From a checkpoint of a small image classifier: layers 6, width 192.
Rows from block 3, named by matrix and row number. Rows with one number belong to one neuron. Each number is 500 + 25 x the weight over its row's rms, rounded and kept within 0 to 999. All counts start at 0. Numbers have three digits each. After the name is the row's rms in percent of the matrix's.
# gate: MLP gate (model.blocks.3.mlp.gate.weight, 768x192), inputs 0-191
# fc1: MLP up (model.blocks.3.mlp.fc1.weight, 768x192), inputs 0-191
# fc2: MLP down (model.blocks.3.mlp.fc2.weight, 192x768, transposed), outputs 0-191
gate.691 102:500522560477504484514473504481505492469566492573505541510510464493500538517466547515554492517522500500477492537469531506536481532526577484496522496476469477479483496498519495521471486521532456518501516501525506500517534521508491546489553491528499552477498511482546517475492498465488532500526519541508490521474464506530517509521514526485476517493500502518485497514505485510510472523488507488467505503579505502511529506479455539484532496493526509509501502508518474472509496481453487486489481488485505536494485519512538552463515517506501444454534481483509479509523541494513519510
gate.692 101:526500515531471497577501518506527490492535522469525488522521500491470483513505545562516491505503502535472518502488499501501480561535511547512491502536453498498482526507520491487505543510503540487488485484474508500492516483492507529482468511514452518483569536459507511489526476458520513523501449514490481488526486477476482539520461490468516482451497555499467467518532505533505499514542495529500476562503504479497512469497531489520531491478504469499482490494523486544496518445460485484510456514516495496459466487517485518530509502510493467522528469487493475536539470508505498533
gate.693 111:507485487511496479458488483487497520505515516459472505478518526552521517509472514514487454486518518480498508456496485506475501561516450554519506533462517513518536522536467501493507487504463465529460499489497524469527468494480558478478466550510485497475514480495511468525501526485514497481473473501443506461515506470476489522530551517517518479452483511536505514488449469514513465514455499486533505472514505531492497525428498489499504472535474526528521502507509504515499513554508492501504488501496466514469462491552511509479532499479559460532524492494482481461485492499516497509
gate.694 103:487514522546517515520533486513519502545507479471509534484533436527543498494502512490530505519496520460495547502497514494501509478539524517472454501543447486497521485519498489480526488480523455503475490474496481514500490494560492551477470518512478523529512512492462533482488558500469528495510474516499495483498526480490468492505493576552526540454484522541553491482499477490504476498505500544528499467498483481532488520478489508505507500556490502458482508494492529487479492535516539470521524491494505511504546506447534490471479451503483458528517518512512486495528505484502460498
gate.695 106:448429512484443497469470489540497485480504451502512478503483514509516497489519493482497524498499493426479494545504497529533524510472511510493548516468510520517485529480488446513495513522524470520484518504465493466505520504509522455470479467527462501512478500549497470528506486491564499504539487561496484496540520528509491496478477463515517499487593506505499547474493535487487486475486502478516525498484489497515505501507507467469500481506445504515520499453492493495480489509491553508491528493456528531489517468511461533518496495490481479475524484518514494494509478530545494481
gate.696 096:463529547518534532519499466526489445530495509508476505474500492499460538472518442444471511531500505513513500526521470476483486483475482531476511494510521493464472473513517508481480543511482495505487481454553501489520487484545494503516544455537509492480480520483498540432486493518488505559533512497491490487501451534503533492465504496495494466509521479487456510448530516521505545523514503522487481468517493518509506446522478486476536505491459503506479478538508521484523497488481538508448540515507523518500539495496523484457489516542483483465495527520494541508500499487526482492
gate.697 102:529425548538481472472525468483515501488502500484460502463473546528465485505497511521488529487495533520501546520487510468550520481476482486550475526531501476553499469471540507494478449486493527465522514492515517458490468507516468475488507487517490513499528513482493464511507500514485521521473509519499523510529484486479475563507492561556480510455485480497516523517509522515506530532532520484513482507474497485422497508495544503504521538468500515507491471515482548478509525480491500501536495509515518536448503507510460517518492548538504520530512506510485503523502465502497515495
gate.698 091:532468481518486475484514494516482512577496508514486482448483474491493523497476484466544487498526487498489453539505560479539492509511460467488494515461451546500468522515510512504512517542517480470507556503500558520494480529543487501510525499523486506495522500559486520535493489482501513486472496465513464533536487536544512509516518476483488529532483460549553512495465495438495515508511530469545505488493525521448471518515525523498511511513486524493488499493458476498497477487506547533497515518458485494479496501518478533511492515482499492531470515488505499473503535512518529472
gate.699 102:497470451487481475494509517509489506534510535511495495490457488556530550482522495520473481483486520495512494444465494538482469446549509462508520493506490491475534500499463504510485477491535511552527498524504513479511507484476508524539540531495496489513458492516486477519511462514467544510506487561526464483510482462446494497514488486469488531497482460507491448456491511502524494533497471519486496490506517486528458490498500483497448524494449529518539461491477537475481541499517501453474521524480489517547526466523470494495517495510468475479523515528503504514494531475474540531
gate.700 091:521507479516518478490508490509477527528532489506500529481518480539490499483538517476516496512501472502530461538465534504487461518524456514484454454468529545507477506509519532535475473512514489476499511499496574462503517519508542498507555494480501487457437547522513534494488518522485480505490485546512512521545533508522492485404489514521502488490488494544506468479503492494479536483488492513485472490529515525505500462452502502508511533492457470499466486506473460482517505487531522506492546475551501484528499483527486520522506514475495486481454533485501527488497528496459482495
gate.701 105:480490490516506519503471520482499535520535473515504508505507492500509491460526536466478513500514504465494546458528481495481485523521516543450526510492508527554534524580475486525454508533463495529466481513475501513485503478479477471574530523474511446501501517517524532519515486494540500484486488498560543530545522507472531501472494498500508543516504487483474513503491517503531508512460482506530499480586482490475522496484485537475493493508549546500519499503514488466546490468494523506485518506476450533473481511498455510483519509476502501525488512528492505495509487487468500508
gate.702 106:513478466500508531499540482493463497545509487549539488487529477483492453486522476435518528519458468489492474524541515534521472507519480503502522475454532504531453521512493487506484505538494459466445537443478501493442515508527489486517478510497519483491502540528497491491534517463498512492476491504539512538496474541520523497492490469483494486517493531501492531526510481515524477517495464502507482493517466477537510496503487512473504502525512495475508457470503437511503526475480500514532492522495456474456467501511438522476508506495466522509482509524490464474492561493459518525
gate.703 094:522475505500500468523515454529548487482513476489527469548504471527475551487527524501514510518536503489486475486470519536468479503475443503450506483493463516538501508503433511531486492483509521499506504500441479470493484537502488505449509525488543547479506541485493513488442451477520488461511528495531488517504535504555525526493488507484489492488478469466504524503474479502454504489526502443523492464495510515468520493476483498463435496497510494479548470493546495502467510518537479499543498506495510520521498499516500488534541502514503510512503532485489497544483489536496518525
gate.704 098:480489515481496506508479490484482500502492470484519530474517465557490484472529481496546513475546519509525506472442510517470479449514485471523504532475484457508525492517507497490472486456516486431493479510489493469562492514527551497548509459504488480491486524501493525507460505490505458516509496504463508507516471525474520503452515475470537441455522473497470481482544475444546500490479480477492491510532502529529492478483473496487541466498503463500497488556521483498465489545484498520522538524476532480529500500492545499538486487513492496478466480505462480522488507502494486525
gate.705 103:513491527484498522506516509500484466468493471517546529511507497528455519483525489511480537530481482526514482492528500523483481467465495444510493503502491495527504521515433524527518506502515509526528470507487486491537499469514522510516488529502467502475487532463479473475499487499495506507509475561513515495490439497497531485503494605495545462498494512481484496483536475496509474521488548479490523520545509536523498487486493486431469498495503516533496463454494509442512503500509533504480540507456489517545539505517450489484501476486471516478491534471540524531507507510472478478
gate.706 106:518523505488493470514558509490524545532516493507472548532491544477490489483497483483487465483505523495489496551487543499507510472507501537495503519515502479492489495494526514495492550532495517477498483499470528493510489462517485447507476472543482542455470465501503512495483460509509506531461519506475479482460487526515482480465531509460513491533516526512494446484511494500557480559531507507505498520524488505503506450548498483519495516521476495556452544474455516487509493457503502533460538510505493517539492475484485506557511510541446497466472484533495506509522470468501512509
gate.707 096:534495494501498461479446479442527547476539498457512514510501478515496549496498527522472482495511565519482531515507488502505452472490462490478507522492522503488503523499518480483466531520465527461496499522493499463484501501483488442515548496488479527471529477523522525519500473472478473517477523508469562512467464516485477455486508553538491501515492504472494479512492548479513516545532462486524510505545516516498503502527498512545503509518502463518520518480518472472510522546485508503519461484517507480502533528459494517501501447505506499569493499498494486468487456507492473535
gate.709 099:487496495538520474465563506537465482531533478500508512453493546498527545491532488506435504474471496470479491483486489512471509510508534469480515506492520502460497539521499509488487521518446467515479512497525468505472470482458480524475500468478474501477510489492459505474491516505466496495500497483501476524480498460490473542468481428479500506507478487498555505495508490481475453500491507486496479487496524496524517533528508478489527524498476509496512509492473506466485476449456505467466468479542513491510509454435501497524513473501480531489529517490531493476483448449446508473
gate.710 098:466507492466524502465506570512506498475495488476466451536499503485489536466516433511450518489490488494514483492487492521522500522501435543507505530507499506525500508510476538472501503469505527550521521544552511537528495532473503495529501496483523494521453463510524510520494528507533502549502518507515521513524466517511502498514534534482514532470562497492489479535503488501488494548485494502514496538516512488526539503498481527503492494463517503486538529509478482504510492521468521492472477508487505478546515441529516516483486482538487479537441480471522450512526494533485530458
gate.711 083:508489513552501481480571452499505503570530536552471484460499512543486514511437491500485502506539534494520478533518527496525522514493512537470511522510504488515504515543502502520504504556506477497501501490478432488495487433501492517482511535507496457498516499484501528497500512494523495508503522488470472492533533474508534538479515501500495492538480524491442494506525479495488527493526501466525519450472529456497512508483486492539514483522474532488475513497547503489474480498493511491466511451496503535503491489556516487473525484448563476460497518474504494500489471507503511507
gate.712 102:504505462532479501518471524478478476488482493522470549469473567526484507464518485477560449520483506502482460516527509522521499518491509503512534503519500544476492504508499544474508499546479465518489522460570533539494471474536484515491513495519474487461521498545539470504506517477522522519528525457481489508498491511496521514514528497480521492501476479526463500475519496484501488523496501499488483499522536493515491512514529470512568525508473510501462490474503510486548491545467540501498500527477543463490508501490514531526548502509493527533474511521505505454452502490572517497
gate.713 098:475486491491487487502530504496501463526496480524475457477506458534509472500492519473472504495524522486505502494431491517529518445502504484462495472537502490468489469497480506505505534516507517505452484472504506555490515486489468482506509491474454491496547474523457485508490561501455509545508514473507469496501537482511496473456463467560523527504507540477477453510462474492481476479471518521544473503473445479539504458499506517483507481496495496489523541467488496492505517475477491450443473548510521472495494514463483522449499478487509497476507493526488481489470496503486547496
gate.714 096:476481489464515465522508485497501467518469460476484479507535515503500450466496510470521537525526462519509542527539514490509485471511511545499517475498528497446494482517482500486455488457526539511491479497507500514523505526503496520510537450484519468480537517513509527480488513468500489466495484499560532546467479503494524487493471444481513537538507471500540448489487488504534458475491494492481509489515509509512518539528516526474480489458511501501511477462460541497512525461522513456484487557535505508526504501455490513472472522517460499535461538521478515460486539515502498498
gate.715 095:504457499503518516494480531479525481514558503504510534516533525452478526467532547466508465553484500508491502516522510499525481543465517504508531466532491530506490540497510509528484516522528499510468537506548499546499503517533506507494514534519494529497538511481540478491488486517544472494464491453528494466495560505508506521497529486518528506511538492503513495516485500492476490516540499446507531499510523469497526499514497495493514554511529526505481562480480473505526542514490548523541487525480488539527488495493528568508508491496498532488560501529508552494496483483540487473
fc1.691 103:508499468521498455516522519502471515469470526457467527472517471520514482508554470499462494509518525508476524475528502528468546520531482481469472515499535514511510475504520529492487530510480488485570504506482520532511454493511524516496505484496505483488483489541488485540494521504491492519532524474517482482474515508472476522502469475505582495477509513452514470483471514540455482490529509532499482500486500484514503479538524477496473522556490474476540516531457547504476529489536473499480465510508444455507482488480505506497480469460515517516458478518533498467481518454498463524
fc1.692 099:500484469479484498476495550558493504540486490518487511466502502454529509518548457499514476530472513567539495466515493489490506498504450537514523509540540482516473488522489474498496506493490461522499493489554495491533478527491507511471492507495483485512459511506442472508524528491507496499470543486508475477442521515487530502515486512521506520483533462509513475532493507525534470501502495533479520487503480527472506482519505485486502471509470499481533474531491466465458487460463501532494519483500469523496516486472553513501448476464520474517428482493472535491452483530461474498
fc1.693 115:514536475479506514524483460432488524511495522504459513528482535547537492550481513490486479472510496492578518457471481499459518540522556487495494536486486548491483471493535499463501526517511457516497474504490528510517515463546517502505506484501493480511491479526496494518523488506476520547485529530480517489504495475488493482503525495502510480535524575493486458490495521488514500513504529509492516507499526477522524465518495483530524526508523485531487510504457525521504498511497498515449504505502503513555443501487480523491498448495517455503537466538493547446514460476514502513
fc1.694 103:483481500500511492535502511512523487472526521518487469484549471475512482519495509452542525507520539512495508487501485492526499486500479502491478537464560507485484464459480513539491501521457480506466477461472489558515501509524470522505549538505494511492521455496500507485464480515515484483466498486491511511521478518518540462511500499465546545476522479527505445531489505504444504482517539522523481488475481493518515476510481490558511474489545443486517502469480493491525543447511494483485477488483466512516501558505506536460529512506523479534491461451544522483506516508505474486
fc1.695 108:522459515501497507476466512503529486490504563507530487494502475522463493501482531516470498476495516546487498527523534470508452491474463546524472512499528443484507527527525492494509554509516491491511529471524524515533506486495489546484525471511455512483533535465500509484474483525524457540464497504458484536470485457460484522502460490507532477530510501483468469472470503485456459520501503437496486486557498504509530438513474495482512542486507495485516501491530473481477470522503492467468499489508525506483507515481504518472474540490516481466466507466510541521469480474501488473
fc1.696 098:469500524482497491532522509497529523515472529534467502500493502516476524533525533503453509498493512506473529522483475490526492512493522481519508487504477499498470477467540471473502562486449449503509496515494464498519471465533486473490474497533496506482453488478535491477526457504462495488533534514495526490494505509463553452519483520462471444511483483466483510510498531574524485507515482576506463486555504501514518541506536521473506538497464464511495483472499525476535504507492502496469477500491488479501528482488465496469494467488454484497502431510515518491504469503521485518
fc1.697 098:484504490482520472530451526491527523492498518519535550496488470465487473492450505493528484457521505499505518499506517513487485449519495473478488459489472470446494505535489524557499564488513524510491540508509486518565489471466521496483537521519491508484496511547491481481493424533499501494502476483505485472455461493544554517497503490515527498511500487515467525514521541492501451432525479483487503480556515489513465487527494460462505470526500500538496515505523491485485502488508468518516524495481510519505501481542523473520526518488450461489505513498516519463514503477487520482
fc1.698 097:497478501516522520501488429461533471496547465528509487445500479529532493506449492480511464506515480535524515531523453517522507492515479485478486474483464509535484520495546476530487473495489498517499504507486497478499474452520509486484517587462542460493551515488489490548501487469499510477537488523523513485538496507483529461498511487481471488492501518497532503482517498527480485515491523506470449511492499478489491494510507557513526494509507483448508438471513526452489532458487515525500526473508537478493541515516465493490515495516473466459480507501494464530519504529496490466
fc1.699 106:540500493505544521495489515494496496510526485510469482482493519482504536469520458475512477542519503510523463496519501529461493516524478511452523514509496534532456529500501547515491503515499489498448514498509527539495462470511496519496497514518533529517502486543498509495517500511555503541512528474493498472535545535497477514517570500471473504511498503491498527524499478507474526519480511525507478491504480530509547540509462497475471468537478490461523457547479500478490487469476504502499483522500491521516477445552568560515519492483517520498553478521539517527461516482484520544
fc1.700 097:524497464474511540489499498510536537446554496500529508555541532501512503494513515537503483487476486520533534478495471465502489470483538503468441505505490546498489471482489532517530532523518528510513504507512496517482526543491505564470484519495531489523540515504464531498473496571475505502465476529514480523479497479493502455488502543500534521477465529477517506520508531489512458512518554523475550488523503503475511502510539536507543494530512556528491512516524487523539506498538541528500518493529504499527497472540515500512489499507499479502525497477513547541488510514496490527
fc1.701 105:453475547502469510492542484515506551481545469550522540511468486500521505504545512464542534502514560538508494489486517480508470539511505527515507477498481466516483483501477495519534524492527494506541501494504504507506516498487515510496495547444505503488533512522490499515502571452486522479489514532499517542470466500507481452510537470517512532532483545489527473548511520477479507540494506462504450559484497494474458478517491453509514490496519490511562515471532507498466515488466507490482520512504518474478510520520505491501529509475491508472478494497519467470484533502489507548
fc1.702 108:460485501537512508452491535489461534519491520497523520477527504504490490482499517486517512524527503537502512540543518483472551452514500521535514514485516487480461526519483546499502525536466477496504493476460490498534477466502496471486554454543503514538477510500502519518520452466482511479553498480499499466487468526503529494512478488521490521509512523519444490452508515457524528476483480522509514521521474498534466482506508472485512500480525469485534519460515458490503527456479521515472490492470496441489505518498543506512469483416492456513491542520496496474503524522488501514
fc1.703 090:521521511488488445526519482474539544522519503503491504541505474458507492503512531528486542492546509463509482522475534519476504532493493518487499423495494510523531495528509496528504522503509477467489512512454526504520489487479498469489529490501503496491520473510536507537532455443473502472475485496509518483546500471486504497490494481534452458500428508498525508532506459519481519474549463495498503525496513550496551521454517522516495501461510538487521515501469500470491505508524527493548506491549502542430498507498522503567518496474525470505510503494499523503493499526511474505
fc1.704 100:520481508492493486497481475553524465458524453502481523476465497530470519487470486495514455509490475471508515483495481557499528517469509487490485502486499513545493530485549475510496539457499461466514497479489511479492501504481457490509472448520452457497458497484507470496472469503498469530503495483482519475521485507478502481462472502506477506483508500510478502524510476489488533493536466441511543488525541493489519472488512515540544543459514516525498505509493479495482459530506506495491505482521501480493470497520521503504498479538551449552457473444505489483497448478559480535
fc1.705 098:509502513516455509515515449475475502499428517496535542494530531472522506520497495516484553520471521481531530555513494514521474477511528525508488501471518518477481510530516468496523496503431482516504494538503530529483504478523485489446513523538430517524502482517448550465462530469487485511509486517498496532512468502473452472478472527518508487492477508522504537522499496526514508507520486508518522518512445530483483510469468507511530530528502535528471508470497500516508479526547489491517477500532478476464514542468497489503539475532490521518500464483510487524467474503473499538
fc1.706 108:505518486492488526524480478444497535483522447500510463507487468517495498523518513525485501495492448467472464517550542486523478507500495505507491524511555482452477510502523493484499514483487499495500490482558512517494501501545482520517462514562487519519516463545503503470474486495519509512489504524474527512494519466433473491497528509446538487475458481496499501492473491490493497505485480483502468483521507438563518503494527509543491550541521486536495503483512533500543493563519504503506497519506513513545492526478492489524506474567490524497527445519484468479490504491486478529
fc1.707 101:500506518494526486483522504536493442500481495504501499515506545504505466551480501493517498518518505507534509491527485491475522555470495492490487513492468513490493527477516475553555486492518485552468487481495482496510508461525468528483497528483493520517463491490539479504483484532541540432507515477516483502515512483531522530502503489442504484472556508492471513486483460517473496452489511515472506508512527556502489528516548503490533507481470539528437509527531489507513474482476522519522506509526501496452486479460445487485517548443507504498506478501489519502481494496556476453
fc1.709 102:497470440520515521482496493502507455493492513474555517472488495510445484493527493487493458499506512510500504482464495475475507471529508460465500439508511524499506509464506496481486491484477507482498478487461534530498489482487504486487503538461536481506500475520493446467493515525501490498472523496532521487490483517485508476474511490525483477501485522463473533449516507436489530484450498485511464487484470511525479514518480451500494493484477465483448523441522501504475485468458497496497448499476511514544499547492448555554478530474495550511513545517514526476495522481483493475
fc1.710 100:483470481514539539479477509505527524463518497500552480496499473518490486475494506522541458511514480517463527506540500515536518507542481505502530482488501533508498500470512520525497516526469490533509533510533450554462505499463460533467529529482525485481496521538519529498504489482537521486528500513518463543556519516490511528499487541471461489472523471504531464485507493548477487459503507462475476526536522471457518535481491469541463441511524507528489510494479498508510468448489466479488513485478516497507465521510520513484549529531498494515512543468519503514513480492487501537
fc1.711 087:573512480527510506493528467507511539492551518519474471480512516524494519511438495495454501512503502484530495523507488516532511499506546495459495509512490521522537487467518497497496498540491533503511536520465470509455478456480491511487499512481468479485488492477458575490495514519493519526432542487464471490494504502499510502494513509492481513526483536498488494527480474494522500541524502487523520455505539458519527510549474525519544480484490516476511506484533485488493496484505490513455494474491511525522500545530560498476506551515556508489505483477527458507501443458469494492
fc1.712 101:522489515517498498479505528509462535497525543500498462450512489507494528508521481560536510520499519501540482470507528507485506561502472483481496485504499492505489532532442501501515492510474519477516487516468518499501482494509489538484443483460505490536484484474518529515506487502487518524515470479486458511537529457534497526529470435482508488483493472503461508475476499454486478476493519506499506480462553507479503488474475495548518490517500511503541524521504521510514514582491457501543463494468520477490521526482490466551486502481526525529485522513485481538510494570520535511
fc1.713 109:477517557485503495509488456551533526530516467472512500518457462471522473532467535499516479513513565511511505581528488524530510518502476502497482473515513474529495523471490507482456538507497520471505441483489472473475510509546466492491544512516537538527490482491483462521461526492512491516496487537536508455514553508501527541486492496493491503542535472447482526534484496503506484481532492474507490474467516483526509490488478525519480471510511537498476519496528518515529488507498501525517510475522528523492514508477518490474477456522548494482503502517450505513517468504502509548
fc1.714 099:478470476486537536527486495478490505531511510507463514491482541496497487506526490473553496519493518528455508509462490475505472537510457492493498478506543521490506464461470485463524468498514442492499526499489494477470523513517512508508551511476488504517496546506584514481481493481513460490488496515565531501547452464486485517499516527483500475490532477480519542493583491499535479509487519482507512511495491506467496528481488505541530509499490526533467483492525511496505471491525500524521523533497517524483481488493489535462487515559453493504504524460525509441491470510492469509
fc1.715 097:449542528486517512454486507500521542561548504498504491499519511504540534477496497476506521543488469489521507480494510506503481510530532558537505526511474506476511540578519476508486466528504501512490522505531504496533477497522499491526488462529475531512504472464500504508530519497475526449478508504508527516517510456501508481531504478522468515490494493512533494499481485438524472433468484477519495498496515494516455468471496498544506518475524498490494519496485509477516545516528497488551490489523479484488481512506540498508550536455489471453524506527478503530543531548496489515
fc2.691 115:485528471552538516480481496525487519476521488507517459523511508513463541493525502536528478490520508454528488452498562500497488494520507494511525461517523501522509505524499499516522453560545537538490461511500496501503480533477498498440499480517488552530496511452515520494504538511455508533453530510518499504481519525481480506515515560472516500476521456537515473523475473492508524551499513503484513455486538541510506468460511511506497538494511508497506496527525490526540512495474485513496494522475547542526512569525505516493512504545503494507500504490491483512502470508472550480
fc2.692 101:537514544520458522531496471494488443469525478504531519581512480518507501465516552486537508496466522508508497493454567500511506487452532481544499539483494504474537485497503513531508506473501515529499508529518497502501511471487501514517492460503554530538525535465500499494498498534504501476495505547454504516511516518464501540481506489524511485534505515469474526488496504509524523519482537513515557499510517482502491468529538436465495499518506505492512461479517541463563518469519533504478492496516537472494509514492479493504529513462505533505500492522459509511472527494531480490
fc2.693 112:486487503525509481462490516589522506481484504497529496490513494510572497478541491485491530519505501529499522472499501546501505487469499539527479497517477472518487526502518496489524486476489500492535490453524508468493497479518523486471520508476520544462503538463501509502509499471485515521491514490554513478481511513536528499537467463515469516528490494523506492426481504473493515510526510484479558526501474513486479467523504476472505491493502513495473472513484458520453492461471515506476457471446490531526549532470504493525444535518482520540488526522533476492523531513497487552
fc2.694 104:466475496523514473491529512440478515505485514475490529492502505545483501525480537515471498495524496506505492468495569525522506507443495530480479505495525502534520562515512514504494482486512525469491475481466488493495445497467526511486482468515480491517518517481511496506477503509497516464518539474477503455492500488468486542536475437514507523485484514508513551491489493492529529490474536481489452518501515563510474524478517505488537546504521505514479504480518479543504483506510489457485506473440473510503498505545437479538526518512508527450502527495478498468459507443523519490
fc2.695 105:518518482539460474539480504511500503519494505528468537513518489471525536499489492502516490499492489482457535547511501491553479488546516522549519517520498497520522480537529493515487467529517507464520531502477516457515494532512524463436494517532512525483549467478471470475498559459468517512532538531530523519510519513511496541514497469524484538510489503500526532483504506504543504506542510474582526462482464497495467481505453500528483493531480494514501501517476484517498501496504485473541462511536530548496519505493519524507516518518501466504544540510473484495522526472500493525
fc2.696 099:481473525460540524491490503509496497478522519466480487524497526492489499506523510533479439502524517504501526481542478461485497472465513472506542517507538507467474503489479474550530506514522462565485497517516511486455553531419475489521487536495499505484473489517502513487490471514505466497501481499524521543459504527495461497510510450510469490507503465567489461519488489478508506532492468505505535496501529481547533473533467527499487476496509468511496492491502498502499471477448499524494504497510534534500461490506474491503561468463501493522498488433506473535516510512524528496
fc2.697 093:515483507460543478478516468519541484513518489472510473489452502543491525534499519502485510503535493530517492485492439459526513469470434496456499524510480539515489491492515522493473505502428526513468486507484516501522479500530495490486536543498486477503470490521465483522561456496548477480537488479483498498498532466479489533542495507496502478477487489514494557455499507511472481500487462495473499486523519479526539477487519455503541485516500508455513509482511505460506500534473531521473517505503489496481523484476479470478469518530457484471454482550475500502477455500476490475
fc2.698 092:499490495473505527511508533531532515470507454538527489516494446523520453508489537523472474470484499502489489514492503493482535494497521500524477489473453477480539496473470457557507504475503539511521463535518414510513551486501487481541473528518544515488485498494496472479542473519519464476510503510513537515472474497504504512491500534508523510505496485460464529486511504473465521478500512488444531504540492500478487476479504490507497458504484503430490481458515488478524503478478479491483521500467527507535504520504510479514544513490532445492525506456491482478542489528472459531
fc2.699 108:462448523466488493465519449504515482491510542476511492480497512530530510503513459559480501489516538461559519509523481480490492491489545524534465493475521511497497511528477493524527503562517503484496450497482481477557506472445486505506509503457472540511496500482529525481499494492459467533491490463534533500489515458499512496503465471529512493519505510564456506521494494478475502455476459450457489488492520547482507473476505502491519512531480491484517472511467464520463477482476470490491487505527493530473523498462505454497469499477547500513493513508507524493470498471512493498
fc2.700 098:444490521493502475496537419480521505521498490450505510455517510537539531477502495482512504536504487478546465515480513498494475489503517492478516492503489512476483499521514494503499558546507509470476460505509468554512526513490501515513499492490474457489476496513485470509515496478476490505520509472459479491523511519512524518516478481487508530496507533586487519520480465510514502475536475509509525462475514514510481500482529504491561514543543500541501519483462475494472467503532515512525462511522539548467497499488548449538508487477529484515519487530490488515496482467566507494
fc2.701 108:473515501457505532533523510520484490473488480494514488467502496475468460535489507520497523520492499484493473495525515499496516511490514497471497535519478516494459511520521502486502514467499493490463490493494460527494541529506491466536435502478494495437482467484497462502519483495515473487548445489499472521523480512487500517537509512506475441474456532502463529476495487495492505512542474483423541515492517486522507495459505549548537505527500515491440517486521491508530464530468536498453519452495471500545540488505482451536487505490517534486480520461518514512505478520528520493
fc2.702 113:491520515525478540538473486520443466472503499507506482510509464458495503508505484463500479520496521474461502539498513535498471512524508514546500505543498505515507497485494472526527470538505488473469489459502470488459486491541494497511488516513558516483562481486504490492487525513456436492470477512484502475539531512525540497507517553478502470496497486463480492506494505469472465508514492526495525560499517479468503484519466454509486555518483478503431522560526468474529497499532491540556492500494516497489519487460504482494510503488456534525517517521508486480513507529480472524
fc2.703 092:484492508548528521511528493496498493467527517465500490475447483520420486489509500504458482512485498502526517445549490512521498501496520526480510557475524504484494522512499491518497540506501488496499514513492508544473550488490483541495472523507515498521497468451496466541492478545508448504528505481525512534443507515512537465512482523473464489469498508534474493489528489476527494515477478514502504523514518497531526468524479510521500499505514507487475534474519538510521463474489529485438475460448547484486530529522493511469460509472478494534470494501493475524471499512545478445
fc2.704 096:489515452500537517519468479519532507482505521458518535564480453526474517546497530534519507534539502480519508538507473491499489482496497527512482519513477506528507480507477539482473516493504527516543458502462521476500477487481519509504533492506532560551483490535478481458521470534480461507474502518473522459496534504466524493504487480512488504522555496498529535494475528481519536511485501512551474517524477492506497507547482440466526510474506441506503502487554489497522516502509513498516514506445510483525570514537511499496528528496485507477489498502529520532517496509484520467
fc2.705 095:529493500541535507465505511526476504488493508435539458533506499490480516547533499510459486497475507495515477458468490486494510479507515459490468500518504533460489496473486469509497487523521496477462478544521501469490507486468466534478549546490502524503512476506535497550528468520485467519465532505504515513448516497507531520531501526523509487484515546538523504513449501462501466556489513489512523486493519512516521522522479497469487475499493541478500512500483504511472511502515513542440523461470511515462484462502461487465486491453509475510518487542456488460532493476518474461
fc2.706 113:480539508497564495468483523485463481524514525528479495528459462492518489485474433473508507510510480497501528511483481548457516515523549492530514511494501486505499438529495503511546487512504488519512527510483435507530515463549517472466484532471508460487498477481495518487484488515487506501463503523495486499491450497521501499533544528509449481491481559501461501509491496493524479511518481506502493489480529472500508502462488522537493517536470508549506529551481446511478485515500474499533538488515518505507491506548543502459499548530533515504500531503549524500511506456488524498
fc2.707 094:488490500463493501512446484502507542490503515494549483483512463515520546498485523501448500471474483513445507546487477466481522460487490504527468442508497522475509522513475483494526460459513518484521474476536487461509509538516467527490460482523464498496472531499440499524473542490436527461471487523507468519498530473507486518480460494540532521537499459502478479470528478496489505524519478516509502523491554524479485478479503484476549480484515474475513458511499508476491508523471474484516477512522491514477505514474550467528506479504485500535494520501503478460508528520490549512
fc2.709 101:486489481526475494529512490495536457502497484525492499480509479510514494489500505474594495507458490522497488526518526518525503521482530506551526480498489492490506450543511543471529517512456502530552558470497527485530481530492506495489528520553529516499495484476506477508495513520541532462503527519525481490455515474512493514482449484556480554515508493493524507468513503484571482518481520499521504469487508496507475472496496501509492501472493500498542551479525500485470503492536492514529504548514480553471515556516461496482499539510494517503480507508521465508462525474461520497
fc2.710 108:511503517521463502525509482533516501484461500449508552536505500471482499517499510496474550527490494454476467497520482461464522504484492440511444455488545494491478472440507476488499491523502490456457508517488463513486516484491502518488473483471492470473479489516497471533503489492488509518480509456512516491499509531512496459484493454509503482525526519504501488506518479470518498443504492492523519476506548518491490493501477507514484467446497496508475487534497491522477523510513525484567483493579502505472517467497524478522468499434506533540545496531456478495497497495514552509
fc2.711 088:466531475437530527541510484514476486457518497474562498515517544511510482482530521472498531512498495542499515459515518499437482478501518474504473522530472502499516468480473516535515478478524497504459488471474453490530474502505546524512495516456507485499484519471475483531506482469511516552563453515505484463502480512531494492482507505504497509514520541512551452474514534479522505499536515536469483521491508531518478496502529455475520493471482504507509497531509505509493506495508498536473563516504545500481500481477526527491498494540526528501480539525472549474479523527524502495
fc2.712 103:500486511517465481492461524523464517447518463460508487522543536510499535494548519475495518527506556517484519532475472535496494500520481449502502510501520490519497517483508518510483491552528516529482473478503535485494461542485522520463502485476532531532543527527546525491487519470464518502480526539565498502516495522504537501460458531481546539504549497510537476498504484517517457542507489505524506503531509502515509480547463494474494510497520461468530480511492499513483493477483440495493481483524485510481519495471492512486495549518493531512524520486536506531537494486547479494
fc2.713 109:534470437536521504447509523491512500499533492537503506503481534494520529499490512495461534476492504526545525469494507503483465471474523538517495520518493510549522519465517488560490502574491507489550476491522457521498518487503509512482534519514506486511486538566499511532527481498554520553503525502535488474490498494502544519509499482490487510499492493549491524520509482530490492507499508443506540524525534507537510530534473463487493495500481528491505477501486457519459494489502531500469531541485515469461491514537485502518502523503527481508533494549529514526513485537459482527
fc2.714 101:467515477527498516488493488451519539552567512547512467501483457493558484470476518497507550488467465499519496478513521460513506513482483489476507502476530524470508510500477509526492529472496460515507497495503483514489520531478522487475516479498481489500449521510481474550512490521516495480537517498489470497481455511497454461503474486527469551556522511468483494502506531507472526472511536527476517486498509495526475499462532475496457463552478497532570515451505469458495470497478481486494499498512517490466515473543527498496519483519504473489501521484540496523475494543483492518
fc2.715 094:491447513475500485499490495551507518465493540447538517509513461510490476503536506432492485508482505531481513502499470514449510490481510467463461532490474528478505505468478483468494530490488526446462499484490465498472486457520499531499514498477525475482524524531529444511495453507511501472514484517479492487472469491533530532499469488478500482488482526506439472488548491501493472532515498546505496520529530492500520504523480512467508499481512463495501467475473465469495509465509532508465511492490481468452485482470506461479475420492506519479464489501512490505520513489555487523